config.toml
scale_shift_norm = true
weight_decay = 0.0
adamw_weight_decay_other_params = 0
Rows from block 4 of a small class-conditioned image diffusion model, named by matrix and row number. Rows with one number belong to one channel. Each number is 128 + 24 x the weight over its row's rms, rounded and kept within 0 to 255. All counts start at 0. Numbers have three digits each.
After each channel's rows are labels from the 100 images, of 14848 (inputs lightly noised), where the channel reaches its highest value: "responds to" is what is common among them. Only what is clearly more common there than usual is listed. The data: simulated fluorescence microscopy of cells. In brackets: how many of the 100, against the usual share in percent.
# convs0: first 3x3 conv (model.enc.2.0.convs.0.weight, 192x192x3x3, each kernel summed), inputs 48-95
# convs1: second 3x3 conv (model.enc.2.0.convs.1.weight, 192x192x3x3, transposed, each kernel summed), outputs 48-95

convs0.112:105052147144128111152107119154131120122149141166126122111118140191142099074120083138180147144157133183116102146128130112139132147107118121107165
convs1.112:089106047121111102112172149120134115152119129151132145156147107107108143116070099116124154084114130148154141103132117122129113120190102104103143
responds to: fibres (77 vs 12.7); few cells (72 vs 24.8); cells: one or two (72 vs 24.8); dim (65 vs 24.6)

convs0.53:130162110140139116117121143165153155153105102097117077146110137087114096161150117106096150097159123121142093132102127136098147111087124146078100
convs1.53:121142121122127108122117141210175133115116153109143125126129111180164146178119134177071137130129125110126135100135130124135111121126126111146120
responds to: fragmented nuclei (91 vs 12.3); few cells (90 vs 24.8); cells: one or two (90 vs 24.8)

convs0.75:124124122107124104143133114149161179162149169114124139104108129155089128108132092122130111166144132114157107121102123117129141133074129117055105
convs1.75:131156137125119108176114123141165136166138116112155158130086118134153146126147126148121170084138121158112133108116135129139139076171099116161121
responds to: yellow stain (72 vs 20.2); fibres (42 vs 12.7)

convs0.103:084204121123125163174105113170147108125140100127127092099122144105111171153191178130117123091118109104105098146175138155108129160146152124144107
convs1.103:109169123136113130252158089093120109145101143117135126091130089105164116092117124123131146143120089118124097168130122114123116157071099118124132
responds to: fragmented nuclei (100 vs 12.3); few cells (70 vs 24.8); cells: one or two (70 vs 24.8)

convs0.105:139116123117160113125132116054150130158125098053121144128141131099165128145098112148083142130158130107153145124145131110158127117143135129146127
convs1.105:085128167131108161134107136073115104163115079137075143111142124139154118152096104156112131109122120089154124067126119225149131118104126103109120
responds to: bright spots (88 vs 12); few cells (79 vs 24.8); cells: one or two (79 vs 24.8)

convs0.190:135138151098085157132113132141152099128091112148123063109130098113065128165138096179122121095171123130155096151155111128152121143144115140070122
convs1.190:118157125135134142191144170132124133117138136076106146088090134127122126136119125137085104175116116117150079134055142116127157138089163135140116
responds to: long thin cells (80 vs 13.2)

convs0.55:108114111114078084128117141137133152146110128113123093124150123134116120133139124119137095138133122137177113143160130145149151125128120147099103
convs1.55:105119153115129136104139145126195114120136159086119123110138126123134143168169126189083130178152147116122128126124151145144155136116123126100130
responds to: vacuoles (99 vs 12.6); few cells (56 vs 24.8); cells: one or two (56 vs 24.8); green stain (41 vs 20)

convs0.161:145123124143156091143138147088113108110130162169125088140169124128126096110123124157105158152120118128133110093116100157154114133249170137137162
convs1.161:123133128103137105114135105149088111111096098147147125151157126121108113155126154141093113158148101193133106112149118135121113154118160121120135
responds to: dim (76 vs 24.6); few cells (75 vs 24.8); cells: one or two (75 vs 24.8); fragmented nuclei (58 vs 12.3)

convs0.84:103114118144128111120149138122089099142108183148144110117159134118107119130152122130105123102156112109108118120121105118139173163049120096075141
convs1.84:101115131094121126188143113125143123163140133133082155168122174143086089181164162112096147092151112151168108117154121128139124140119177121148120
responds to: long thin cells (90 vs 13.2); dim (68 vs 24.6)

convs0.65:130162127126085122142124157109148131115106155117098099118164121093176075130137145134113119139170089113098105149118117139127126101077116118140081
convs1.65:086153112099121154123168115128096132151159087155088086108119111105114134145129114152114110134127160120132102106142142171127147068100119120060141
responds to: few cells (99 vs 24.8); cells: one or two (99 vs 24.8); fragmented nuclei (66 vs 12.3)

convs0.90:135162107095119125150125126169159120134091130121111123143120125110128098131147147133144128136169145110144122120130140134112124137117169147124125
convs1.90:055141142148106124124127177107092117129116119169143120141123113121149127162123106133114097141157118117148146083109142142098145133095117111129132
responds to: fragmented nuclei (73 vs 12.3); few cells (65 vs 24.8); cells: one or two (65 vs 24.8)

convs0.80:119223159118134167145094104120122143092130103118131118115138159125151132121164133113171134101098125133131132151106126145129114114147091127175134
convs1.80:103125116173156111122119117122119116120109161122167148158141058157094180126148158123119119145140089159106116139101110083178094147126095118103134
responds to: membrane rim (98 vs 12.8); few cells (57 vs 24.8); cells: one or two (57 vs 24.8)

convs0.9:134083140143109097134137111118182114121133090120126120118135122135081116143138161155106135116157132116081144147114133128119082144138132138066153
convs1.9:098112105131139144094104138143166118130117178105105171134124144140149102163124118143145125105121143108123109135110138168136119103115162112171119
responds to: few cells (94 vs 24.8); cells: one or two (94 vs 24.8); bright spots (34 vs 12); vacuoles (32 vs 12.6)

convs0.93:145106146151141105124155116111157125150145117091086151119137151162118131129124121125146124160140135141106112141108132103166081103121126138081128
convs1.93:136105154138141137088162099152109133142160128150141171136108115133149174090122133142226116162148170104098153101138101126137085134146126143126115
responds to: bright spots (52 vs 12); out of focus (41 vs 20)

convs0.174:121079128122130135112142127137144144066133115125135143132113107151103121117154114119081145169094127126153082128128133105125113102104115146085108
convs1.174:117141135125125154109104113083144121127127120113096162099155120130155116092133113141133100156146139156131106092125136200115131121147128142129122
responds to: bright spots (75 vs 12); cyan stain (52 vs 20.2)

convs0.124:122081114123107164154176154122117122131094128095109146166137126116133113140109118161092137140157093103121151152140149129112107171133132128148123
convs1.124:119149136112142087126128145103090074159112124159132115103144115114085119146121103130105099098119138157101098128113137112143133120111074140105116
responds to: fragmented nuclei (91 vs 12.3); few cells (84 vs 24.8); cells: one or two (84 vs 24.8); green stain (44 vs 20)

convs0.11:121110133140106136144084129128091148108110175119131124170111078170113147107123130118161110112122119121143152095152131144143109129209126139182148
convs1.11:119143143111130091123173148156087127119123134128134056120129085104130132127127136147129113143140127167136094098125144084134127103150118122096148
responds to: few cells (82 vs 24.8); cells: one or two (82 vs 24.8); dim (78 vs 24.6); ring around the nucleus (59 vs 12.3)

convs0.87:136123094102149109094122096116143102136140000113117173157121139113123150125125142114117172107142143150100149122131153104119108105112132113123108
convs1.87:122110158111135134099112137091102116126098146120118174102134116149098173111040050159168134182117134174125120098158155155095144127157122112114130
responds to: bright spots (74 vs 12); cyan stain (63 vs 20.2); few cells (51 vs 24.8); cells: one or two (51 vs 24.8)

convs0.26:162150130153146153108108098134159166182080129142116177172113123114153109102105133115156096127113148093156169101118173160152119153150131132196109
convs1.26:151149115132158124139167171158138098094121106096197074116177088158146127134133094123097127155139115144137134137154166122152125104096089103081126
responds to: vacuoles (85 vs 12.6); few cells (78 vs 24.8); cells: one or two (78 vs 24.8); green stain (41 vs 20)

convs0.99:131211112095152161111139150105110140114118100113102136127160111133078138136116163116122135085093133116093105123152109165142142149144124138136113
convs1.99:152115147106066093155118133106080120127120126160159135102182099104086138140102097160152109130129112126119148157126149117140131121145131132101117
responds to: fragmented nuclei (92 vs 12.3); few cells (91 vs 24.8); cells: one or two (91 vs 24.8); magenta stain (43 vs 19.5)

convs0.74:154093122088111157110151136128121129115154138148089131154173105109072093152163126132065122126111137132112150117108154146149135112176127095155138
convs1.74:094145102156140066112104123133141088145092135131110179135119122161124139102128102133077169140166123155104143105161140114149122115110135135075125
responds to: red stain (64 vs 20.1); few cells (64 vs 24.8); cells: one or two (64 vs 24.8); long thin cells (43 vs 13.2)

convs0.89:099174169129112129136111125109140113123120126169110122149103161133133115123143094135102093104106150103074106104156131160143110151155161132149147
convs1.89:144137160118149097096130128128116109129156130163157083137168061164131107123135128121134127144151142130106114100149142120105078152106110146122130
responds to: dim (74 vs 24.6); few cells (66 vs 24.8); cells: one or two (66 vs 24.8); fragmented nuclei (38 vs 12.3)

convs0.185:125154108146115131110178113126137131130139079133121130108093164099057109187131146146147131135122150149088077136119142098152138150095148133115125
convs1.185:129117097133074114095162126124126106102138115127154157110101100135127136123157156172133146161148148119133151155134150123129119118112114157128141
responds to: magenta stain (56 vs 19.5)

convs0.167:130094104125134129124125152182116086128124102128152142134122136144107170170100156129139134152143158149102092127158089098114093127115128136028153
convs1.167:105111171114129150082125125111158108147150124111140163117150111118094089092128129164135109138163130151120086131175144122142131126118111118142123
responds to: fibres (49 vs 12.7)

convs0.180:091146136156146200119123122151148138091133150117144165131146168114127104119150157097124141087105120157116165133134144140111128173127139150126145
convs1.180:145168130113126173123133079122069091121106151157124118142133096105070154081108120072123158158116145152106113112125141112144105092147066130088122
responds to: membrane rim (57 vs 12.8); green stain (41 vs 20); fibres (35 vs 12.7)

convs0.91:108123131128096098148134148096116086121114123147141152084079114100123118172085147102155139131082128143131093108151133112155107143112150126145099
convs1.91:146147132109109124128149123122105102146112156115122139133133133123142169133141093132099109100097112173136067148142097078171164086137105112078105
responds to: membrane rim (97 vs 12.8); few cells (86 vs 24.8); cells: one or two (86 vs 24.8)

convs0.6:137131106108145116089094136118121123130103095140138084132157134134085095143153197135115125152145144126147148133122147063107103120093136101112160
convs1.6:107129139138094115143136160136119147120116145147126110161125128143079051157132158147090091143189147102129121129112159128142170142118107114136131
responds to: long thin cells (84 vs 13.2); few cells (80 vs 24.8); cells: one or two (80 vs 24.8); cyan stain (41 vs 20.2)

convs0.175:103100115109104125125121112164149155101113134097104153129120098110122177125155123134114138101116114144136124131153156127109077132155121140082126
convs1.175:139115118116072132117139128138075131132135114126146188177112155119172151131117106123164144113154092136113112149164129125152160129110100129139094
responds to: fibres (87 vs 12.7)

convs0.37:117084108154110105137157151105070132176144135120117157122109120086227137095138126114110117105103121144111137116127136132130160135079124100084106
convs1.37:116157111130093159151107116166137112129123144133176106117099136131191069141126111127112100130123133126119089128127155136140139153181147142138105
responds to: out of focus (99 vs 20); long thin cells (61 vs 13.2)

convs0.8:152172101107182136092160144151140134150114168105143106151099152121137136149149151125092135140124124142139157092132117155110134130186149128134152
convs1.8:120135163103117124107160119135082117074148118178170135137136102111106156149108116136138164160117117138137084119128113139104130124111136112130160
responds to: long thin cells (49 vs 13.2); fragmented nuclei (39 vs 12.3)

convs0.33:152136190116059128075117114126135116140142095127114137113116109123117146141170093087159115142106155120105106133129129106100154133142100113125102
convs1.33:141177137130148138142132135123154095160137150134139154097182116121110102107126155121134156163113150118120127101147132084123155094100112112120109
responds to: ring around the nucleus (65 vs 12.3); few cells (53 vs 24.8); cells: one or two (53 vs 24.8)

convs0.15:122094142154122143118122135161144116146112097110128136147127106075126105131112123134128134149128155153139133116141155086102131088078127156109153
convs1.15:127119134121116098104136127125127117093111109121150089148122111132061117129136151155129106121147128165152124113106139113132157142126144136148155
responds to: ring around the nucleus (51 vs 12.3)

convs0.71:156131142114137159133120122147138135106134128112147143136097132128174163128139111099102123168093145106115115127151112195122088082182135105182080
convs1.71:130092145100082123099132133155145124108109154154157103091120089117111136150101124158151132158110125169119110107093151115110103110113138129121111
responds to: out of focus (87 vs 20); green stain (70 vs 20); smooth cytoplasm (47 vs 12.1)

convs0.119:088074124122113130113139112138130098140117113164110153107108171109115174115101153119070130127125112159119163134120119102133123108127153133102153
convs1.119:136099171172117110133124135110135164148078090164139130114099117137109077125125080135131132115141120152120157120151158123148112126113116148108116
responds to: out of focus (60 vs 20); few cells (52 vs 24.8); cells: one or two (52 vs 24.8); fibres (30 vs 12.7)

convs0.169:115123119177160168088081140119138134115162127156129118098139124120141168118126120149143160142123100168134124116137110102173075143111147092079125
convs1.169:117192104114125138116158045094142141141134131084104152142143106118108113101106084120124145127137125142098148106125128124083112111125135098151151
responds to: fibres (91 vs 12.7); few cells (59 vs 24.8); cells: one or two (59 vs 24.8)

convs0.177:111092102120158138095092134142136141072094106135132114104101151112126110181078080133169125120125129121078135121106104145129126103162103146111118
convs1.177:113123098150157092084139074128149106124131130176128121157135102145133166098125098117132109126145150109121109165156149086107107105118122108115111
responds to: ring around the nucleus (96 vs 12.3); few cells (85 vs 24.8); cells: one or two (85 vs 24.8); green stain (40 vs 20)

convs0.123:127072115154119136069139098093104095139126181139147162119125158119115114106114130145182167133123132152121100124107168139121123103176103155109137
convs1.123:125111159152109106095138111094072113176146132130199200154137105085086151134141104130163139170110137142112112182193100137157101120147143162066116
responds to: fibres (82 vs 12.7); few cells (76 vs 24.8); cells: one or two (76 vs 24.8)

convs0.181:108120090103152156166094140103077176116122117120136151107132090129153123117139121110052120128123166120111115146134101092121129127073112073144110
convs1.181:126155108122117150149120118170129160101103134103169125155096130135120139162121135093133106155107096166108121114091140152139118098135107128132156
responds to: out of focus (100 vs 20); few cells (81 vs 24.8); cells: one or two (81 vs 24.8); membrane rim (31 vs 12.8)

convs0.107:111137159129097177150117112122088156120126106060144151119124134119093135140073109114108137164123133145121127131120128103119108068115101141135126
convs1.107:122128154147119124130119110081096118143141136148163238137120105135111183062120105116150111123106143172131146108112149160145126164136134159134136
responds to: out of focus (77 vs 20); few cells (77 vs 24.8); cells: one or two (77 vs 24.8); fibres (59 vs 12.7)

convs0.191:082074168124142146135128113089123149124115196148116125165138140094175163079147100124125168126137154125133121093126113130121096102154119130157116
convs1.191:117077134158164127142152128156136118134147100127130099128136100117164103158129157128101124124103131181112098109130153139133134148123130143148130
responds to: dim (58 vs 24.6); few cells (53 vs 24.8); cells: one or two (53 vs 24.8); ring around the nucleus (48 vs 12.3)

convs0.189:120145089142150121097134107151124133159109111107121113149167112162140133131142119162126127098183134128126088116123126103123140113126107121101131
convs1.189:124104134120126151136126125117124138157121115122135126121140130136096092143111103135123141127180185125164144111065138180082130103099163136107174
responds to: long thin cells (71 vs 13.2); few cells (51 vs 24.8); cells: one or two (51 vs 24.8)

convs0.44:128128147118137131153105135155096160121131143109146129100105128136123134157133106153122117081143141114136129156075155163137143156056130098102126
convs1.44:132108098133136101100049105124121093144102095129121095121150110144122163113073132139113093125086119114120122122113131083097127122122147120091109
responds to: long thin cells (53 vs 13.2)